Weights of a small image classifier: 29600 steps.
Rows from block 5 of a small image classifier, named by matrix and row number. Rows with one number belong to one neuron. Each number is 128 + 32 x the weight over its row's rms, rounded and kept within 0 to 255. All counts start at 0.
After each neuron's rows are labels from the 100 images, of 14976, where the neuron reaches its highest value: "colour at peak" is the nearest of a few named colours to the mean colour under the peak. Only what is clearly more common there than usual is listed. The data: scattered letters and digits in many colours.
# fc1: MLP up (model.blocks.5.mlp.fc1.weight, 1280x320), inputs 160-239
# fc2: MLP down (model.blocks.5.mlp.fc2.weight, 320x1280, transposed), outputs 160-239

fc1.354 [169 112 166 142 141 142 188  94  90  94 106 147 143  96 107  79 122 119 119 136 114 137 179  70 121 131 140 100 128 136 170 158 165 137 115 135 130 119 113  85 109 114 189  29  92 157 108 123  94  93 116 124  87 188 102 171 134 162 113  88  60 112 117 154 175 141 100 137  99 121 152 132 143 179 142 109 156 178 161 127]
fc2.354 [142 127 112 106 142 207 100 160 128 108  90 130 117 104 137 107  94  88 115 154 113 176 141  97 107 124 129 157  93 105 148 127 132 167 139 169 116 124 179 167 163  89 118 136 143  66 115 165 125 133 142  73 140 121 148 101  97 119 179 104 149 125  73 142 109 137 122 137 129 115 108  86 196 132 176 137 149 152  93 105]
colour at peak: pink; grey

fc1.282 [161 173 123 184 173 119 136  71 183 137 146 145 148  93 101  85  86 141 132 164 127 175 117 172 107 125  70 162 125 112 106 155 113 101  93 174 105  77 151 155 156  65 149 142  98  91  98 160  91 102  69 107 113  50  79 115 122 140 154 108 173 213 124 150  78 171 162 110 158  80 110 129 199  96  81 130  83 163 115 127]
fc2.282 [ 86  97 160  91 141  42 156 135 155 149 133 124 148 129 158 113 117 169 147 127 166 119 128 119 129 138 112 138 132 108  82 126  94  88  85 105 131  55 115  88 134  80 167  86 193 158 107 130 141 142 160 124  93 178  92 121 144 202 135 186 128 135  98  66 137 123 101 114 108 141  47 114  70 122 142 113  84 122 131 121]
colour at peak: black

fc1.537 [ 92 126 162  88 125 111 149  54 104 125 161 113 109 173 114  90  93 161  78 100 105 142 204 169  99  99 154 204 133 160 143 123 158  82 102  97 153 131 144 142 101 135  79 129 145 103 130  70 136 130  92 206 119 119 118 184 128 100 148 160 140 144 102  90 138 122 115 150 142  91 106 137  99 156 117 144 126 143 191  86]
fc2.537 [108 106  62 181  80  90 142 135 109 149 109 152  21  98 204 156 202 100  82 152 165 128 137 102 162 145 150 122 114 106 131 139 156 133 150 170 119 150  48 148 158 135 142 145 152 102 130 113 112 125 148 130 124  99 178  61 143  91 139 128  77 153 137 132 125 154 136 157 105 118 118 119 119 173 125  98 183 104 109 131]
colour at peak: grey

fc1.107 [181 137 137  78 179  71 138 175  91 229 180 168 127 110 112 142 125 124 149 119 114 157 122 127 105 133 125 106 127 151 122 120  84 115 156 149 133 147 108 101 144 111  56 132 135 111 112 124 101 128 152 101 121 128 148 104 126  96 170 195  99 157 101 121 146 105 153  98 136  59 133  92 147 123 133 179 104 106 105 130]
fc2.107 [142 106 163  98 164  90  97 145 107  36 157 161 159 119 105 130 103  95 123 127 193 127 138  71 161 167 162 167 105  91 126 103 135  96  71 167 135 160 137 102 112 193 176 116 113 131 155  94 161 101 137 102 200 114 134 132 130 114 122 103  52 168  65 158 201 134 113 139 194 145  89 160 124 129  96 135  94 147 149  94]
colour at peak: black; brown

fc1.106 [120 191 153  44 103 164  75  93 159 175 109 157  80 164 151  92 169  98 130  79  73 162 120 175 156 169 136 143 125 126 157 120 143  98 120 163 143  83 117 105 168 114 133 178 127 136 106 158 125 132 109 104 116 158 109 117 170 135 104 109 103 127 157 114 137 127 136  92  89  87 168  63 139 135 125 145 128  85  89 103]
fc2.106 [ 69 133 137 126 152 189 138  99 168 171 149 113  95 193 168 160 124 149 115 154  43  69 146  92 106 160 130 116 155 112 140 127 119 134 168 118 123  97  82 166 121 114 144 141 126 114  83  89 146 137  71 120 141  99 123 152 119 106 136 120 124  35 132 204 140 155 197 151 128 159  95  86 109 123 136 116 161 109 170 147]
colour at peak: pink; grey

fc1.208 [ 92 124 165 174 126  64 103 156 108  79 106 120 215 127 141 169 168 103 113 116 117 142 104  95 142 103 128  88 151 132  75 157 197 117  81  84  93 102 119 121 119 106 147 110 116 164 151 150 148 154 152  67  88 133 107 112 110 173  89 152  96 164 124 151  80 121  99 161  75 116 124 119 189  94 120 140 156 164 120 170]
fc2.208 [199 161 138 119 129 133 138  95 166 163 165 150 163 101 167  65 135 195 100 147 159  75  65 162 129 166 122 151 147  58 110 129 120 137 135 132 149  82 144  86  93 153 169  92 161 130 125  96 128 120  91 122 204 128 137 132 126 107 112 160 133  87 212  73 168 144 184 102 101 166 144 129 106  85 102  44 135 135 137 139]
colour at peak: pink

fc1.527 [104 180 186 136 160 237 114 162 132 140 140 154 149 192 116 144  93  99  96 148 156 125 163  73 105 103 122 150 182  95 145 109 115 137 120 110 135 195  61 135 149 157 121 101 121 115 158 121 145 114 111  78 163  82  69 127 104 121 185 133 121 149  91 133 134 161  89  88 140 114 147  85 156 115 101  75 139 138 161 141]
fc2.527 [115 109 181 147  58 135 101  84 147 111  57 123 127 155 100 151  75  85  87  71 132  95 115 141 107 146 155 113 177 125 166 172 112 126 133 160 104 189 118 147 168 200 112 190 116 149 141 188 119 191 132 147 147 100 157 102 177 182  75  88 110 124 107 112 145  87 153  86  87 117 127 172 153  93  91 125 103 154 115  95]
colour at peak: black

fc1.668 [153 136 126 153 147 139 158  98 174  96  98  99 137 135 122 103  92 169 160 143 122 152 100 107  29 105 103 150 150 102  98 130 143 168 128 130 192 167 155 149 136 112 116 107 120 117 152 100 133 128 118 179  91 152  96 108 131  80 122  65 204 148 139 116 133 124 121  90 196  75 124 124 125 166 109 100 197  70 203 178]
fc2.668 [139 113 148 122 129 129 121 198 125 161  51 124 164 123  85 161 168 131 120 164 110 148  80 137 102 133  87 107  65  76 122 126 103 133 188 128 113 164 154  77 111 134 201  63 126  76 130 118 114 133 142 105 152 177 120 157  72 169 134 110 153  94 145 133  79 114  91 114 157 106 119 130 173 156  73 113 122 120 113 160]
colour at peak: pink

fc1.277 [ 87 114 122 169 142 135 121  85 156  99 161 160 118  96  68 163 174  98 126  87 134 170 118 143 120 180 106 102 118 111  68 117 108 108 150 126  57 132 127 181 121  98 115 130 115 182 134 132 145 144 129 160 162 116 183 109 124 176  58 149 144 100 157 131 117  69 102 122 167 143 116 125 120 149 103 124 150 182 168 153]
fc2.277 [126 137 132 165 132  94 141 154  81  82 147 150  80 121 217 133  90 171 155  89 117 167 157 109 142  92  95 140 121 133 128 173  86 129 130 163 123  97 156  87 131 160 111 145 143  80 123  95 109 107  82 142  99 127  84 110 139  65 102  89  58  86 127 141 183 117 197 136 120  80 151 133 127  81  81 161 122 120 105 113]
colour at peak: grey

fc1.140 [194  55 113 141 170 133  95 117 134  48  49 114 168 143 182  89 162 155 149  75 128 160 156 173  89  69 166 142 128 121 107 154 124 164 150 143 149  82 165 128 120 139  98 142 101 138 110 107 118 106 155 137 101 159 114 195 111 162 127 103  60 127 140 148 103  93  77 120 143 211 160 128 138 130  68 101  95 136 172 142]
fc2.140 [163 146 113 150 115 126 116 190  96 124 145 118  98 130 180 170 106 154 150 118 123  93 183 147 166 153 186  91 145 181 129  66 118  98 174 114 125 118 115  77 102 140 157 176 187  95  88 162  35 110 122 169 127 133 131 137 174 230  90 144 142 163  96 107 186 127 164 112 163 109 104  82 114 160 133 140 170 128 115 161]
colour at peak: black; brown

fc1.100 [ 91 118 104  91 141 103 157 126 137 113 114 204 166 103 135 165 110 155 110 169 134 129 106 135 130 121 141  83 220 111  86  92 166 163 168 121 187  42 154  89 123 115  68 119 158 136 102 131 121 152 132 102  89  90  69 199 100 208 122  85 127 142  91 125 135 156 148 181  91 125  80  73 137 141 148 153 171 116  99 115]
fc2.100 [104 129 165 120 178 133 171 134 142 108 171 142 156  90 173 175  76  83  82  76  74  91 131 106 137 120  82 121 187 150 204 126 139 109 120 139 152 137 106 182 134 155 159 133 139 111 176 113 105 146 100 123 135 139 115 151 148 139  91 114 169 121 185 109 125 151  85  80 159  80 101 161 100 110 164 136 161 169  89 117]
colour at peak: pink; grey

fc1.40 [152 138 150 107 104 170 139 115 123  85 118 141 126 101  69 145 130  95  95 103 123 119 112 121 133  77 116 133 150 120 106 135 101 213 121 141 133 131 147 164 121 136  90 147  78 138 106 132 160 124 105  84 186 133 132 137 128 191 154 141 130 144 163 143 143 160 146 163  73  94 139 116 112 111 109  95 154 123  81 102]
fc2.40 [105  82  93  18 131 121 114 186 152 128 146 104 148 122 157 185  60 140 142 115 163 116 169  91 161 159 135 106 147 149 192 163 141  51 135 167 131  65 125  72 113 162 110 149  81 123 152 115  82 187 133 130  77 119 168 112 150 173 126 136 167 134 102  99 182 127 102 137 179 142  77  79 131 185 135 143  74 153 121 147]
colour at peak: pink

fc1.57 [160 164 164 111 116 157 165 191  66 192 148 166  96 174 114 207  80 162 121 154 126 190 107 138 106 140 133 161  86 115 136 116 111 157 137  96 111 146 181  79 119 124 122 116 176  92 140  94 148 194 135 136 101 106  53 166  44 144  93 113 148 111 137 105 119 134 133 144  98 158 121 211 114 114 124 151 145 130  95 143]
fc2.57 [131 105  82 174 121 140 108 103 156 139 107 123  68  32 125  95 135 166 133 139 115 132 117  64 179 141  99 123 144 154 109 136 142 145  95 190 166 129  77 169 132 119  99 138 166 119 151 156  98 107 142 141 170 114 169 144 114  67 168 137 142 163 151  90 156 155 154  57 169 168 122  92  81 138 126 110 124 139 117 143]
colour at peak: pink

fc1.762 [ 67 146  65 133 162 138 148 144 153 145 111  78 178 119 128 102  70  88 191 126 207 136  85 114 127 132 130 153  97 141 116 142  88 107 153 119 180 138 115 116 188 132 131 193 153  81 141  97  85 112 130 106 140  71 154 179 141 117 154 186 133 124  88 175 121 162 100 112 133 111 165 175 126 112  79  99 101 137 140  95]
fc2.762 [158 106 160 108 158  93 166 149 152 120 101 120 110  61 137 155 109 244 107 171 142  92  95 120 176 156 156 102 130 128  77 113 178 113 135 121  99 149 123 128  96  91 105 159 125 110 146 149 105 110 131 145 109 124 172 156 165 125 144 149 108 109 177 134 132 150 162 108  97 113  53 140  99 114 168 131 163 137 136  93]
colour at peak: black; brown

fc1.141 [139 135 141 116  88 147  71 115  80  84 108 178 153 125  98 159  93  74 129 107 106 147 118  95 205 133 167 104 109 194 112 154  82 131  69 121 150 164  92 143 103  81 114  84 144 185 118 132 153 122  92 134 144 134  93 123 115 117 157 131 123 176 129 164 101 126 131 154 101 103 119 139 100 110  58  59 117 140 132 159]
fc2.141 [152 114 131 127 169 133 145 167 149  78 178 136 104 106  87 184 168 185 179 139 159 161 160  99 184 160 161  83  92 134 113  84 113 143 148 147 143  88 190 111 136 171 105 156 137  78  89 170 120 187 109 111 130 125 147 163 115 138  65 143 114 105 177 161 123 163  96 128 105 165 156 114 133  53 121 167 105 206 110 100]
colour at peak: pink

fc1.29 [187  92 118 110  97 110 138 115 136 164 117  64 123 139 101 185  99 135  94 132 168 161 148 134  93 112 113 115 146  94 118 109 154 178 145 114 178 124 184 141 135 164  71  82 115 161 126 130 156 147 143  73 163 105  84 155 115 110 156 116 125 186 192 188 165 150 122  99  68 133 142 113 191 183 150  43 202 164  79 148]
fc2.29 [116  76 166 165  86 147  91 151 135 151 129 112 129  99 116 162 138 141 108 147 170 127 123  99  94 129 131 161 155 165 159 197 103  84 112 117  52 193 132  92 150 185 162 109 124 112 137  57 155 110 174 148  70 124 161 155 147 131 111 101  60 161  87 103 135  63  67 135 127 142 104  85 162 111 147  72 133 182 119 132]
colour at peak: grey

fc1.624 [162 102 134  40  84  55 114 159 164 135 158 126  90 126 104  55 112 161 173 159  90 104 116  66 126 124  61 124 173 159 103  67 130 113 130 122 108 128 128 119 126  67  82 127 132 100 159 129  97 167 131 144 103 136 161  78 177 114 196 163 123 159 161  92  98 119 129 145 130  96 168 116 129  64 141 151 145  81 116 159]
fc2.624 [121 103 131 123 138 147 157 115 138  93 152 125 115 179 126 128 129  99 155 128 135 102 164 138 141 138  78 150 115 134 180 131 108 177 155 123  96 103  32 115 144 107 117 183 111 123 180  88 173 168 217 133 162 141 175 114 148 113 173 131 108 113 151 136 123 126 170 172 134 141 121 108 126 140 123 132 133  96 131 108]
colour at peak: black; brown

fc1.497 [ 64 143 163  97 120 200 191 163 101 130 156 144 180 189 105 128 126 125 127 165 110  95  84  71  98 173 130  92 118  89 129 130 137 147 105 170 144 195 182 138 168 103 160 135 135 158 173 122 120 106 103 105 134  41 114 137 106  98 132 124  90  91  99 102 150 201 170  97 152 114 183  92 152 123 103 152 139  95  87 143]
fc2.497 [140 111  56  98 131 130 112 100 120  99 115 130 130  75  78  88  78  88 141  94  86 186 149 112 123 139 108 118 167 170 186  86  94  39  87 141  90 100 142  95 161 165 150 146 147 130 103 105 188 176  98  99 151 165 202 105 121 133 162  77 176 144  82 130 114 147 163 128 182 137 106 208 141 134 149 128 130 127 118  69]
colour at peak: brown

fc1.25 [ 61 115 143 150 139 195  94 149 133 149 104 138 112  97 151 131 138 173 139 138 138 101 122  76 137 136 138  78  74 137 170 128 107 159 154 136 121 145  73 171  90 106 117 164 159 161 116 113 102 148 157 161 153 214 100 139 123 147 144 167  88 112 176 115 167  73 114 100 171  93  72 141 105 191 155 102 141  78 136 170]
fc2.25 [214 118  65 180  89 106 142 142 146 155 177 123 143 105  86 136 108 122 125 151 155 132 153 136 133 145 121 111 111 108 108 115  91 130 137 148 135 147 104 169 161 118 131  92  81 122  67 133 142  99  96 102  77  91 163 146 116 137 142 155 142 170  98 149 215 149 122  97 128 141 124 136 113 161 121  93 111 112 161  91]
colour at peak: grey

fc1.349 [ 97 104 173 146 148 124 186  81 143 139 108 132 132 158 123 120 106 182 114 116 112 168 131  86 181 192 119 106 125 104 126  70  75 101 106 144 120 178 148  87  90 129 157 124  86 115 110 167 173 149 180 171 157 150 104 122 167 114  70  69 172 119 100 170  99 108 145 103 121 142 132 112 108  93 128 170 144 151 158 145]
fc2.349 [124 122 128 108 168  78 147 112  85 135 194 158 120 141 185 120 108 160 159 146 115 116 131 115 156 100 139  96  53 115 115  75 155 191 174  90 156  88 116 179  30  99 200  77 130 136 174 143  95  64 161 154 145 145 137 140 150 133 145  93  88  76 105 120  97 111 116 153 133 204 142 155 151  66 142  88 154 142 142 118]
colour at peak: grey

fc1.222 [149 100 148 134 169  96 110 122 166 145 105 176 175 133 123 133 169 146 149 104  58 116  83 138  77  84 122 134 104 102 102 107 146 135  89 197 137 133 101 100 141 139  77 161 117 167 129 160 146 156 115 108 171 126 130 127  94 128 164 112 151 123  81  96  95  97 134  80 195  90 157 110 135 131 140  84  95  64 180 110]
fc2.222 [ 78 158 134 135  98 106 157 189 133 159 123  82 189 165  80 139 125  80  85 155 114 123 131 147  95  84 160 133 147 123 116 130 188 145 123  98 140 116 160 155  95 177 113 128 160 148 127 133  79 145 155 166  92 151 143 126 121 146 100 134 144  73 164 177 136 117 135 116 161 133 172 104 169  82 130 142  95 160 144 145]
colour at peak: brown; grey

fc1.148 [158 165 168 138  95 128 110 131 132 155 118 181 201 133 136 146 187 165 123 109 156  80 142 100 143 120 142 107  99  88 160 136 155 145 139 118 139 174  84 122 141  40 151 149 128 137 114  58 157 101 133  80 129 164 154 126 126  86 131 137 130 153 198 124 184 135 105 179  97 148 181 145 156 161 147  79  99 161 125 128]
fc2.148 [159 147 133 150 113 211 190 163 143  85 112  71  34 125 119 101 127 109  91 113 124 157 144 123 188  62 111 144 146 215  48 154 178 169 129 113 115 105 128 132 183 145  89  92 124 156 141 118 193 125 119 113 155 140  99 136  97 115  87 134 129 133 146 105 160  66 135 139 112 141 131 123 161 134  36  95 108 126 135 145]
colour at peak: grey

fc1.272 [172 146 140 129 127 140  96 140 125 144 155 106 184 106 119  95 147 108 169 116 105 178  86 108  79 187 149 155 136 118 122  93 140 131  99  78 134 133 119  70 137 120  64 108 148 142 127 170 116  80 147 105 122  99 107  89  89 150 154 103  82 121 137 166 104 104 117 211 170 142 153 155 158 199 121 128  74 143 116  91]
fc2.272 [104 138 138  98 150 113 141 110 144  80 144 121 113 157 157  92 175 121 142 161 141 131 126 155 210 133 123 133 166 127 138 103 136 150  75 107 156  70 202 122 140 127 131 106 105 116 182  81 132 149 152 150 110 129 166 150 196 139 173 154 118 125 122 165  97 123 146 144  98 148 104 191 142 168 124 121  67 222 192  84]
colour at peak: grey

fc1.357 [123 140 141 126 165 125 131 158 134 166  64  93 118 109 163 134 149 135 110 103 132 166 102 107  87 158 139 122  96 153 153 141  90 117 157 101 103 138  91 113 146 117 144 146 200  99 136  64  86 135 147 137 166 104 122 174  98 102 125 127 125 102 127 181 119 119 108 130  95 117  79 163 162 138 128  91 147 190 115  87]
fc2.357 [138  82 125 137 161 147 123 191 122  82  79 135 121 109 105  83 102  74  83 128  89  86 174 178 153 148 124 163  70 137  87  48 133 125 124 155 146 151 151 139 128 135 156 123 127  83 131 128 150  77 163 150  96 112  94 112 142 134  48 128 132 161 189 141 138  79 152 169 148 102 135  92 107 158 117 137 148 128 140 155]
colour at peak: grey

fc1.314 [105 110 151 170 135 129  88 112 107 164 153 136 143 135 128 152  99 156 142 176 140 185 116 156 131 115 188 177 221 183 210 131 110 139 159 112  98 110 117 136 127  90 118 125 175 180 145 135  98 168 133  76 134  79 164 105  89 154 103 132 149 179 127 141 159 104 134 159 213  89 130 122 141 112 168 156  92 177 178 111]
fc2.314 [115 107 123 139 111 165 153 119 144 143 148 134 146 130 128  70 109 178 146 107  77 110  84  68 113 127 123  97  95 136  97 131 190 127  81  91 123 161 132 154 127 112 118 122 119  43 107  95 118  73 119 164  59 151 155 135 117 129 146  99 112 109 119 118 104 194 147 207 105 124 152  91 168 103 141 153 172  94 175 155]
colour at peak: pink

fc1.51 [116 113  73 128 149 174 138 108 107 125 149 117 172 196  86  86 155 176  91 173 137 137  93 108  98  56  82 119 138 159 131 123 132 166 208 102 149 136  60 158 144 146 148 150 171 155 153 152 179  46 145 163  98 156 104 193 116 105  63  88 107 156 145 143 178  96 134 123  81 135  92 131 152  80  86 130 125  54 152 117]
fc2.51 [ 77 138  72 111 140 172 162 149 121 126 157  67  84  74 133 124 135  80 104 134 125 102  80 195 145 137 125 144 170 140 132 154 119 111 152  97 145 186 134 124 136 134 106 142 162 148 173 157 120  89 135 156 117 137 104 128 117  47 153 107 128 115  57 145 110  69 109 158 132 218 137 104 166 124 156 137  98 191  88  91]
colour at peak: black

fc1.628 [101 148 154 123  97 165  75 107 140 145 167  78 101 153 137 173 167 146 106 133  71 122 127 126 156 134 122  96 139 164  85  76  84  78 148 134 129 155 106 139 157  94 141 104 106 139  74 124 133 138 196  88  95 177 104 121 176 119 110  94 111 158 108 100 196 173 174 114  41 160 196  67  93 165  98 124 164  87 156 115]
fc2.628 [120 101 119 117 111 130 207 151 125 109  96 181 157 175 150  70 123 155 146 124  80  72 154  82 115 191 110  56 210 131 126 187 102 163 138 166 135 102 107 141 173 210 106 113  92 126  75 100 128 120 151 115 130 154  72 161 129 104  38 197 120 159 116 165 111 151 159 155 141 159 117 102 110  95 152 120 135 128 129 186]
colour at peak: grey

fc1.720 [157 163 120 104 140  99 125 101 174 116 148  97 171  80 100 121  96 123 135 132 178 168 126  34 117 113 175 143  47 189 182 122 144 121 141 116 127 111 143  17 122 166 145  86 132 161 125 135 124 111 127 147 160 145 147 119 144 115  75 137 115 111 106 148 108 126  66 136 170 116 149 138 144 153 118 108 154 111 166  84]
fc2.720 [133 154 130 128  68 129 139 218 164 137 175 138 113 112 146  96 130 146  63 129 112 133 128 118 114  93 145 134 102  73  44 181 150 186 193 131 130  84 110 188 119 209 101  59  87 130 170 179 164  92 105 136  97 155 106  36 128 124 102 101 130  93 172 108 134 112  89 133  93 139 141 160 207  51 162 125 136 193 117 109]
colour at peak: pink

fc1.533 [146  58 144 122 147 117 113 163 110 139 134 138 174 199  88 114 145 127  87 125 106 113 171  75 146 146  61 162 147 108 136  96  64 142 113  67 125 121 129 153 162 113 153 134 176 201 153 135 117 131 132 117 218 149  95 176 128 128  71 118 124 143  76 159 144 117 138 142  53 123 149 150 137 107  96 126 146 148 131 101]
fc2.533 [ 87 128 148 123 138  79  87 145 116 156 100 147  83 126 121 134 153 160  99 160  93 171 148 148 151 139 199 130 139 144 117 223 124 151  98 164 100 126 109 134  87 115 112 141  87  95 103 158 153  95  90  90 129 144 131 128  84  39 127  91 138  98 132 120 144 109 134 162 167 104 134 145 161 154  51 107 163 118 156 135]
colour at peak: grey

fc1.128 [120 130  90 114 168 160 142 165 107 110 157 172 133 145 106  68  95 140 117 162 160  96 105  87 109 120 103  55 117 101 175  74  92 150  82 150  93 164 193  79 140 151  55 145 120 127  65  87 105 126 133 141  96 173 145 166 119 132 147 158  89 140 114  95 142 162 104 176 145 158 132 117 200 100 102 115  81 112 155 118]
fc2.128 [157  71  97 113 120  92 162 103 115 113 120 119 121 129 148 159  95 130 180 124 126 128 106 132 123 114 117 148 145 140 205 149 150  40 160 111 110 166  81 141 159 106  33 137  51 127 198 183 156 128 149 126  92 133  72 147 138 168 176  99 103 113  85 122  96 176 151  88 117  87 112 191  92 135  99 135  65 101 133 133]
colour at peak: black

fc1.307 [157 159 111 133 123 119 120  64 125 160 155 132 159 154 126 104 137  86  71 142 148 173 126  88 112 162 138 142 111  70  84  96 108 151 112 120 121 137 190  78 193 158 183 123 120 113 183 110 162 209 130 169 128 141 118 141 130 131  81 185 155 137 125  90  75  84 136  80 140 103 119 159  97 151 143 148 187 126 131 157]
fc2.307 [107  78 150 119 142 129  99 184 135 137 148  41 215  71 115 114 118  83 174 118 128 100  64 119 128 143 144 168 143 126 150 186 140 219 180 115 150 165  72 115 183 170 122 101  63 146 109 138 102  97 106  99 189 124 122  96  75  61 195 105 111 149 137 107 154  68 113 218 114 132 101 159 118 120  90 119 137 100 160 102]
colour at peak: grey

fc1.526 [178 128 139  69 116 108 163 159 129  98 143 151 160 114  75 112 130 110 188 163 143 141 169  41 112 101 129 175 101  86 159 143 179 162 111 137 184 103 142  77 180  60 106  84 107  94 151 122 125 135 177 117  88 131 157  87  94 120 102  85 105 140 129 103 131 139  88 155  97  67 119 149 100 101 119 126 128  98 136 184]
fc2.526 [144 117  80 138 117 111 140 144 137 179 126 114 162 103 137  77  63 143 157 181 133 111  96 106 130 102 140 131 118 105 140  83 122  93 125 126  82 101  84 136 107  89 200  98 135 173 127  61 130  92 195 130 136 171  76 138 222 207 153 142 130 201 102  89 143 187 114  81 127 116 170 178 103 128 134 106 155  88 129 172]
colour at peak: black

fc1.383 [112 117  95  81 106  81 147 113 109 126 146 106 167 173  90 156  76 120 171 100 122 121  84 118 164 103 125 110 137 164 182 111 125 198 125 110 164 145 132 184  47 128 124 115 103  85 139 137 159 141 122 118 133 106 124 134 105 184 156 104 122 158 132 153 178 116 130 131  79  84 141 114 192 141 100  62 182 195 164 159]
fc2.383 [119 117 107  66 126 158 102 132 110 137 104  98 133 151 123 109 167 127 138  57  76  52 143 150  77  93  75 123 152 135 175 150 153  69  94 131 136  98 105  67 159 125  69 168 142  94 132 105 149 159 102 117 140 151 131  79 130 115 156 116 115 135 140 125 218 132 138 135 154  94 112 140 100  64 139 142  88 126 114 148]
colour at peak: pink

fc1.337 [102 177 130 168 136 120 104 179 169 136 146 137 136 111 109  84 112 101 208 132 142 125 127 157 110 148 136 124 118 159 144 110 119 160 103 150 178 140 172 147 118 101 135 108 102 182  95 121 135 160  51 147 151 159 168 127 112  96 169 128 161 151 117 202 111 127 120  90 167 124 152 142 169  81 102  98 170  60 107 155]
fc2.337 [126 101  76  89 163 175 121 152 130 113 141 107 107 108 196  96 105  80 187 133 148 141  65 118 172  98 168 117 125 125 162 184 108 120 183 152  55 197 112 129  97 204 111 129 186 135 159  68 171 150 103 121 128 123 118 128 140 138 149  77 192  73 144  78 111 139 141 147  95 161  80  91 169 105  70 102 111 143 109  86]
colour at peak: black; brown

fc1.112 [168 116 165 171 117 160 148  55 140  81 150 109 124  65  72 115 153 107 168 137 125 177 125 112 164 127 147 114 154  99 100 189 117 132 110 126  97 136 205 105  98 114 142 105 114 108 145  77 154 111 166  83 126 109 142 149 136 146 156 151 107 148  71 105 143 122 141 144 162 195 106 109 132 152  70 121 146 152  63 136]
fc2.112 [ 42  91 130 166 117 168 136 124 144 196 128  83 144 173 144 175 124 121 135 124 121 130  99 120 104 126 115  86 152 125  94 164 144 106 129  70 118 172 120 155  72 148 122 170 114 149 119 162 141 124 138 135 151 130 125 143  98 147 146 139 143 142 112 158 121 184 135 191 117 152 139 131  90 212 138 133  46 155 130  70]
colour at peak: black

fc1.165 [ 99 109  30 174 157 149 104 114  64 129 115 159 130 115 135  99  97 144 164 130 127 167 103 181 146 131 124 136 130 143 122 128 142  90  97 153 133  57 147 144 154 117 147 125 158  93  77 134 109 169 125 107  95 165  96  78 164 141 109 161 117  97 110 107  80 178 188  82  72 148  87 148 135 144 154 124 117 120 125 129]
fc2.165 [107 125 141 113 132 103 104 128 134  92 171 114  92 129 161 118 205 146  90  77 110 184 165 189 127 102  78 124 154 156 119  58  95 110 110 181  87 165 122 109 139 137  33 151 143 123 183 183 186  72 149 147  91 158 169 105 122  61 183 111 143  78 117 116  83 121 126 120 168 121  98 140 165 142 164 113 132  89 105 174]
colour at peak: brown

fc1.523 [188  98 162 117  94  93 190 122 139  93 130  93 112 190 110 150 109 146 176 111 129 166 167  83 103  94 203 137 108  90 135 117 145 156 121  98  77 117 104 138  76  63 121 117 154  80 186 117 107 115 152 105  96 108  92 140 127 143 182 156 120 135  94 141 109  99 125 148 102 136  90 135 109 154 138 124 187 150  94 166]
fc2.523 [120 123 152 130  97  92 106 130 123 183 161  93 166 126 124 143 140  82 195 140 146 126 115 129 196 166 132 125 135 204  74 108 178  83 139 114 151 192 155 147 186 139 129  27 104 140  99 189  99 118 162 161 136 143 220 132 121 146 123 110 165 129 128 127 147  65 151 166 167 100  85 122 121 144 144 132  86 116 126  94]
colour at peak: grey

fc1.210 [117 128 175 107 128 160 142 106  95 196  67 154 171 134 148 187 179 100  71 121 119 147  91 109 179 156 179  95 138 142 142 104 150  83 122 126 106  58 100 165 117 122 130 173 129 118 115 152 130 129 135 119 147  99  95 103 107 144 126  94 179 130 100 122 119 117  92 187 136 141  93 121 139  94  18 132 132 139 143 108]
fc2.210 [ 93 123 121 150 140 113 132 172  94 127 157  69 111 128 171 115 144 120  95 132 139 112 122 108 155 104  83 118  64 148 150 138 145 179  86 129 124 126 116 180 114 117 135 170 165 160 195 104 109 138 103 191 145 159 119 146 129 109 104 152  49 152 201  91 136  51  77 115 124 156 123 117 121 147 119  84 192 110 109 149]
colour at peak: grey; brown